config.yaml
encoder_arch: "swin"
model: "contrastive image-text model"
dataset: "rendered roads seen from a driver's seat, with toy cars, trees and houses"
train_examples: 145000
image_size: 64
crop_scale_min: 1
horizontal_flip: false
rotation_deg: 5
tokenizer: "word"
vocab_size: 35
loss: "softmax"
embed_dim: 256
encoder_norm: "layernorm"
encoder_norm_position: "pre"
encoder_activation: "geglu"
encoder_mlp_ratio: 2.67
encoder_head_dim: 16
encoder_fused_qkv: true
encoder_bias: "none"
encoder_qk_norm: false
encoder_parallel_block: false
encoder_inner_norm: false
encoder_patch_size: [4, 4]
encoder_conv_stem: true
encoder_depths: [2, 4, 4]
encoder_widths: [96, 192, 384]
text_encoder_causal: true
text_encoder_width: 256
text_encoder_layers: 7
text_encoder_norm: "layernorm"
text_encoder_norm_position: "pre"
text_encoder_activation: "gelu_tanh"
text_encoder_mlp_ratio: 4
text_encoder_head_dim: 32
text_encoder_fused_qkv: false
text_encoder_bias: "all"
text_encoder_qk_norm: true
text_encoder_parallel_block: false
text_encoder_inner_norm: false
text_encoder_positions: "learned"
init: "trunc_normal_002"
residual_init: "none"
optimizer: "normuon"
muon_scale: "original"
lr: 0.017
momentum: 0.95
nesterov: true
orthogonalizer: "polar_express"
adamw_lr_other_params: 0.00072
grad_clip: 1.0
steps: 11600
batch_size: 256
epochs: 20.5
lr_schedule: "cosine"
final_lr_fraction: 0
warmup_steps: 580
weight_decay: 0.01
adamw_weight_decay_other_params: 0
Rows from block 7 of the image encoder, named by matrix and row number. Rows with one number belong to one attention dimension. Each number is 128 + 24 x the weight over its row's rms, rounded and kept within 0 to 255. All counts start at 0. Numbers have three digits each. After the name is the row's rms in percent of the matrix's.
# v: window attention query, key and value (stacked) (encoder.blocks.7.attn.qkv.weight, 1152x384, the v third), inputs 172-214
# proj: window attention output (encoder.blocks.7.attn.proj.weight, 384x384, transposed), outputs 172-214
v.190 098:080105122132076127159106148146132138142164117074132161108132108114129136159134158098130111185103125159101149118146104120108102099
v.191 105:132176104129103123101097096113110107108114131132120132106166120151154114134096144142115115124121121114121101147127096159113150098
v.192 093:115176139081102138148116122113110130117142142119142152150121141111135163133113117105110133117112127097179142091120137160129172113
v.193 097:156156130096120118112150153140158118145130146105135120093142106086154189155119149147143114125152137109105147122123147108156103138
v.194 097:095118145115140092130099133133130104140114077084107130123176127123125155106168139150184074143135145096128106133094146152143075075
v.195 090:137112118169143092128116074141151131118095142093131120096149165108139114132134084146115144130149111101087136136139137094085145149
v.196 098:154124149168122113140127107092133126132142135134129133156154105137154083119141130149134133075152140119096121128112136117130156136
v.197 090:072137142128130062124144132111108133106144109092171151139168104143118121137137108119132116131191103144157121117141121146151142161
v.198 099:132128135113137114136128098113118105145111151139112141183153201146062160097111138078094141099116140151118115134109147117088114152
v.199 100:128110121119161125155084150117120128092129105126140142139135141131081104109137135167138138150089140095170113151123095114098088156
v.200 092:169149082132162098149165122168143124126163107143148139150137158147117132152124155131167173126125070108106148126135119119072121135
v.201 101:148134126131116138095119147153171128123136113177144111111118141135124119084168165162100116137132130122113108130153132157131164133
v.202 101:140143131126135127157134109124138112163141125154137143131135199154099129150084165120122165118134091168150136144106146124163094157
v.203 097:125170100128098158150102097099131139146102127174144119114132110099132145137145119087144144131059075144165140132113119136073130103
v.204 096:083158130138166126111128111159111157134093135144127076083145113136129148123105119181209124108182119140094165157143111114145138140
v.205 093:121135116092099159104180084144169123106135126153164135142125133148120048102110095093115106179128144150128089106113134152123106128
v.206 098:148091108140084149115137094117149118113092125125150175116109116114136186102175137157106097142124145086159127137141100108141106085
v.207 102:141122126146111113148131153119139165116188117152128093122132090149140136117110136145109116097127127159111119084100142073139115138
v.208 099:107155141146144136146124157163148151174113124102156107101111164117147088148148107104139099094117107096100134108136128148115163098
v.209 105:157126148104125071101128152091151104136117116123113096142099158133096110113118086094135126142126112105168156119127156128112092179
v.210 099:120098103122124143205100139093142137137140161150136134146127145115111136088155143128134134135099118178136086121109139124131139156
v.211 096:135106134156138128112100128136138146157111091088142166131121165111134126120123140111074117090100116108144174142153129089125092147
v.212 095:118084081128113127162137102090116153110130124118134153111142125162112195112142139154148100138099110124114115132127090098083162114
v.213 099:087137119097143143107131161116153120141138123140103114125091117145144115133116108102114107095169127142110075151113186112156136097
v.214 095:141149154142138134122140127115136116109150125131108104148144098123104143142094119131124132113106105113064133142083175123114126128
v.215 096:101102116141130092125091142139168138108159118103117105094120186110148105150120111135104166127070136126087160124112090093097123102
v.216 103:129088116163157087128143127122115118150132130097112132177101135115159085119116099098120162119149183115147179154091150120132126118
v.217 099:124155171143158090097087149168170162120127109099125123135095149111170120139081123112107176099120174135122196147071147153106114092
v.218 100:142142131106134148102098169109164110139146138127118146140141138098150101115106119125127101147129091179165110115109114122120114146
v.219 096:153138151128092125148145160095102137086117122091116153134113180106149096172154112137172111102157110148139109118191144135154137109
v.220 096:115114121121188098160144145136140160098149135098151164147134135152122131144120092116091121103145169128071167124103129150118129117
v.221 092:085087145119087141142159123124118158142098139126168122107142144110163121135142150134115114080108104155111124131132120089101145180
v.222 097:149160127126159117106121132133137103181126109146103161128114105110108118115112141095126105136142146150122116092123171123097087133
v.223 095:155117151182108141158140101136115124132148173145107145123149104123105150127104129101076160133134151089110077098146136155105175073
v.224 107:156116160157092123089093097120124147146132138134148132118134141120121113147120132112122127107108090137144081135128105139165122127
v.225 105:172109128137150078131118136108112106116105153129134123119124143160157079154125129130115154112123102107099125147110126135127114126
v.226 110:092132089127153139135131147127119123148115109099146122145119193176113161122135162127095140106114113159144175083151143134133119090
v.227 103:124167115120140095143132113089106084111156129084111135119146175093169104086141099141153131087144140112198155080091112175122155138
v.228 113:162096110129085149144122133112091120131168131136143139135136097128110173150124195120168133128129115085114112121167113121152093119
v.229 088:131133128121128125152143145094092136119098133100089180140132127163119118144136115127107124153135138147146147126104134127144139134
v.230 090:137125123126152091158159151135122125098113146132202118133137121129131122167114125147132170117095114151114130113128110147092113132
v.231 104:117137133096164164135118143137141134159109141119093121146105121120122144092118156163113108151126073150131142104095155169152117124
v.232 105:124136099145113161172114142097125123155179122168143122109165128118155127136115081095155107119165127108138149165121151173119137121
v.233 102:093144116100205157149115167169108144117128184140162134086158123127148141117138134138123107124140141135132164116123101123110138119
v.234 112:159132153146112138114149130164068178081101145135096150122099103121121118127117125122131141128123142123131119109119089109102186146
v.235 094:082116140109118113124145146121084151134082161107130113111139115085105161121081143147127119144115132148170162164094129101182181146
v.236 099:136178129144126106148097139150113119117134146093116146148118153131141148132085129106103140157124101123075134123141088115181114108
v.237 092:129134184125099121136117155155099117127145116095157106197104149135125148134126168099128112121139114174094162132129134099137118137
v.238 112:152144144154135125131126137119087098149105123166135134114132121101120135163101155109044098103166174099098148109106173111139136090
v.239 109:156132154100117105096130119167098087146108174152135123084112127054117123130162185154119094108136108137135118097121122091149157116
v.240 105:065112160119130095113068128150120096132104145135137110126119132130125152147153123115135138147142095153104146181124099058125141140
v.241 105:118155156141145146101098149094135115127127140121126147135125120148155144095144116113133123117122118091148140155125148113141107099
v.242 094:169146136176073139116153116161154114109127105154101105140037127151124114097106164171105107144079089073154100098150106113117090132
v.243 101:143115101117142137102114128168132119160176142132106170159197105076102141113140121150104145149116158174117108120110083139140129155
v.244 097:150090145149131095157119138098111144118129143132100155099132171119126114107149088151132134132131096118080141133125133178143140119
v.245 097:148112138159093141121070142104114119142128091135160138160152132134124082135153112117147167180155159110134164124150139148182108108
v.246 102:167181121149152108090115117115099142148163118167116144140091101125155117119091121153128141159149140105126141090117114097110138094
v.247 103:140101141146189116112160110127133153074144112146128134121146128161147144142130140125134113140092114094112130167127128162132135115
v.248 092:167096159121122134109126147155151163121160137111158112103152175131129112141076140149137128111123168117119115151125088146147148183
proj.190 100:136149140118128137144139104117165079095119121174107164118088161108134116116128140117151156114088121113181129108133143110095140176
proj.191 109:154107142169153052082128100110170138141133094126139094121127135153098118118164117168161152121164098119143128144125125134166117116
proj.192 094:134101140131174111081146109146085105176131157080093138122156114141087097136113148145142102113085118114141154196129140169149105134
proj.193 095:107127105180130112172138124155118133142114138167130127128119157147133190120178141113148108144094112108155134113147120142134118111
proj.194 107:140145135086070121163183162070143096142107185139097147135129156148157118124124115114125131139105122104131147132134161193126172156
proj.195 092:136110092120098155147119182094123117119125170125161104127125084121095141132132143149100109113130139158144123096134112143122156157
proj.196 100:145175107113126172113122126140163154128114122108151134105128102064097194150134146144138140137124125142147227103129142089142096143
proj.197 094:141175115116103110161115147131099102111106096136137099108103116133137124166139095147153120108140141106141149149110150124144138115
proj.198 100:156119123136080100075140152161178131141153124086150106129165115193109092150145172132152087106106112122126115106138093145170139099
proj.199 096:116126121129181140138160156113115082153160169164182153149153088135140134145165079125113116135116135106110086141098136110134190099
proj.200 092:097104150103091108157145159100126130174094159170120137111108119091172176132116130122147137155183135117136112090134118186142121121
proj.201 104:128120093146104161128111105113115166150151114092113120148132078079125156119133091101072067111142144126147154119112143153134129099
proj.202 097:118086112136146156129130129157097114099147114115152130140113148104141154130102160079104143115148162152154152077145139112184120133
proj.203 101:139103130150128136128124159116137128089124106147103159107113142097136164161106102120131173110120115137127136139132119135120153160
proj.204 096:159123117125118146153128177157122154114121107131154134123147142114167138192135089137164091137121147075089171124114185086137135143
proj.205 097:132159123151091150120129147142123131137108130127169070113159103118102138068129125142128131112149123118085151118115166117113172153
proj.206 095:160147150098101117196081064135160134163140147150123099122150161116153156182122146120118116128130133155133099139142115106135153120
proj.207 104:078122142146140136101129102105154161142104131082096156148157125111152110123135173141109162114162129072123133128127090109136122131
proj.208 095:119147128094153138111151146138161128085164100109109154134129127138103165109139138145123129157139147159143106144198163075126146115
proj.209 109:108125128113076157114147115105104075101165127125142148148101141154155122140163105152131098156134132138146128130096085083159083143
proj.210 097:123149115152126132123130158098124103184130149114174083130144152091093115151136158092123162117147087100116126112109140107099134148
proj.211 098:164089166147129125127183150078103125127149158140112141117144128122157103090100121158153143140142120134118125141106154122097120168
proj.212 092:122095122150107101129138169133145140154124144134154161125070145133147110150125134117146089182155135155132171159134131115150147116
proj.213 099:154166120156137127171085111161092106116080169158067132104148147155106110145115114175130190139147125102148137110102097125146100173
proj.214 094:119103161133141095139162112176128119129123087137144194155125171152131079135128104148146162116121139134168097088136141165145130095
proj.215 091:147145105099119110127171113135135139146130159124116158146104121138126084104113152140139150116127121133135085165139181150154113096
proj.216 095:147143135143104175116113137159143173101131117153132157140114133150138158105124152118162075163102130126136105098087137094201139129
proj.217 093:133144105122139161116096120156076128125125126082107149084136136128191115100134094099156092112099063114131117125132142085153096148
proj.218 096:076120164136193148201129131120151130094104140122156130131117152132129173107115132146130169140142115103117166095136112100119115099
proj.219 099:135122119106120134171151110158138108137133076087166121100118164152118125121094118127106169103108103105114125105108155097133136119
proj.220 095:115081107146097174128117158141126151164140163144119145103116120081127110060117126128125085146144081154145161149072098168148118111
proj.221 094:153090111148147104137081098122098087110114156125090128139133142155137134105105126132099131142200161145121163120124158126104101100
proj.222 091:140140138171166183140127111109120169069152119122146139123154104143105100135137136148138145157109141132125150086114089130171127081
proj.223 094:123122142111123138129089165118146123118145146102144164138170140096128127106192127135143119104137106109183172142152130134079149078
proj.224 108:157182120114116134160111120090123088118088163142151144178129091176125141105155097109134147106145133145139121154111134133120160115
proj.225 099:074113146139165115138118170153127111132146095161136158098119126127100175098128122138116156089148122148158134127100136156151146147
proj.226 105:106147134112084105151117128092105127140129133091132142126107165102148149106143138129139133145115111074124114148095155125127111123
proj.227 096:100124157137154124091067069154087155113138160116141125096108101164139116130141166123120154118162093118123103168144114117099077161
proj.228 107:142122175128114138112103139070106133136183126168124133149133129132129079132120124110154163082122141133173115115137160099132103121
proj.229 081:171140158104137140168116091162105128097104171166141160113097085175082125121116124115128124119142095148152114173152158147133128130
proj.230 089:141073146143142120142116130142078111119134081169109132091105158122159111180133101117123110128132118131167144134111159155132122079
proj.231 100:094134145159168149131088119141131128118127118128116156149122110142159200113189179137167101127114133143138136174114083138130138107
proj.232 103:128108136182153088130095102144128137138160126150150153124114073122128165109158142106130146100155097102148099110112140162086102155
proj.233 097:127112137162152101090161170101111159154129099120130152092117162118111153158096139120082076141136138118093137145133127152140121071
proj.234 099:116089099109101186134139130128132150107142166156122145125109150123126077116109145144114095105113154154153168162169121126118125101
proj.235 095:105136147116126142092147142120110119149112104120077156107073105126117132127097076129108143130084107179104150067125162144132154116
proj.236 098:107109133126119122179118088144127137150109110193117108151151160115099167174132105151131104127109149152155129164113174136114088134
proj.237 088:096128120123160159143117114134172152110153135155104149110129149100121138124129128075122140102126128133094115149135161097114135129
proj.238 105:128132129124173149148149182142122114138163126183109114136220129125109156129128118109131140073154114109106128129152133155126127126
proj.239 106:144127185163157196128122122148089116128151108141155148156101163149137141126111139094110085131150121101140148144147103162153148143
proj.240 106:130118133184150140153136154121131127105116146126126172153113137147147121137097135109146129138088140096124092135152093135110145123
proj.241 105:142125108103148099159133176206162125084148128129157133143123173111117123146124089109142108105123116096123109135115089104104110134
proj.242 098:120127178112168108125081114117119137119154137106110124127146126126127103106127148105120147196142121143119131132128200109131095151
proj.243 105:147106144111155132103138131137141135158120106158151139129117133103169145173107114156128130124118138116146147074128099162108123151
proj.244 099:158102140086132201122102126125151094138120149113175170132164128137094123124119111124151089146130106137142160140181147119134116135
proj.245 101:133131163111166136092157155112174149128113153122103132106162123128124119138140125163126080121095115116120067120118140108113093122
proj.246 099:129156095108128114108110124119161143182143125099087117089133135097113133081121109118127103100132106117183094136113126114081114163
proj.247 113:133131116135118168102131108077078088118148110132119132123160098115105133111115131160101150119142118099125145132131136124099125122
proj.248 096:152114079143141114154106085159146133128107145152087130124160123101141128141160113156097138160120142138098158080154136172114173130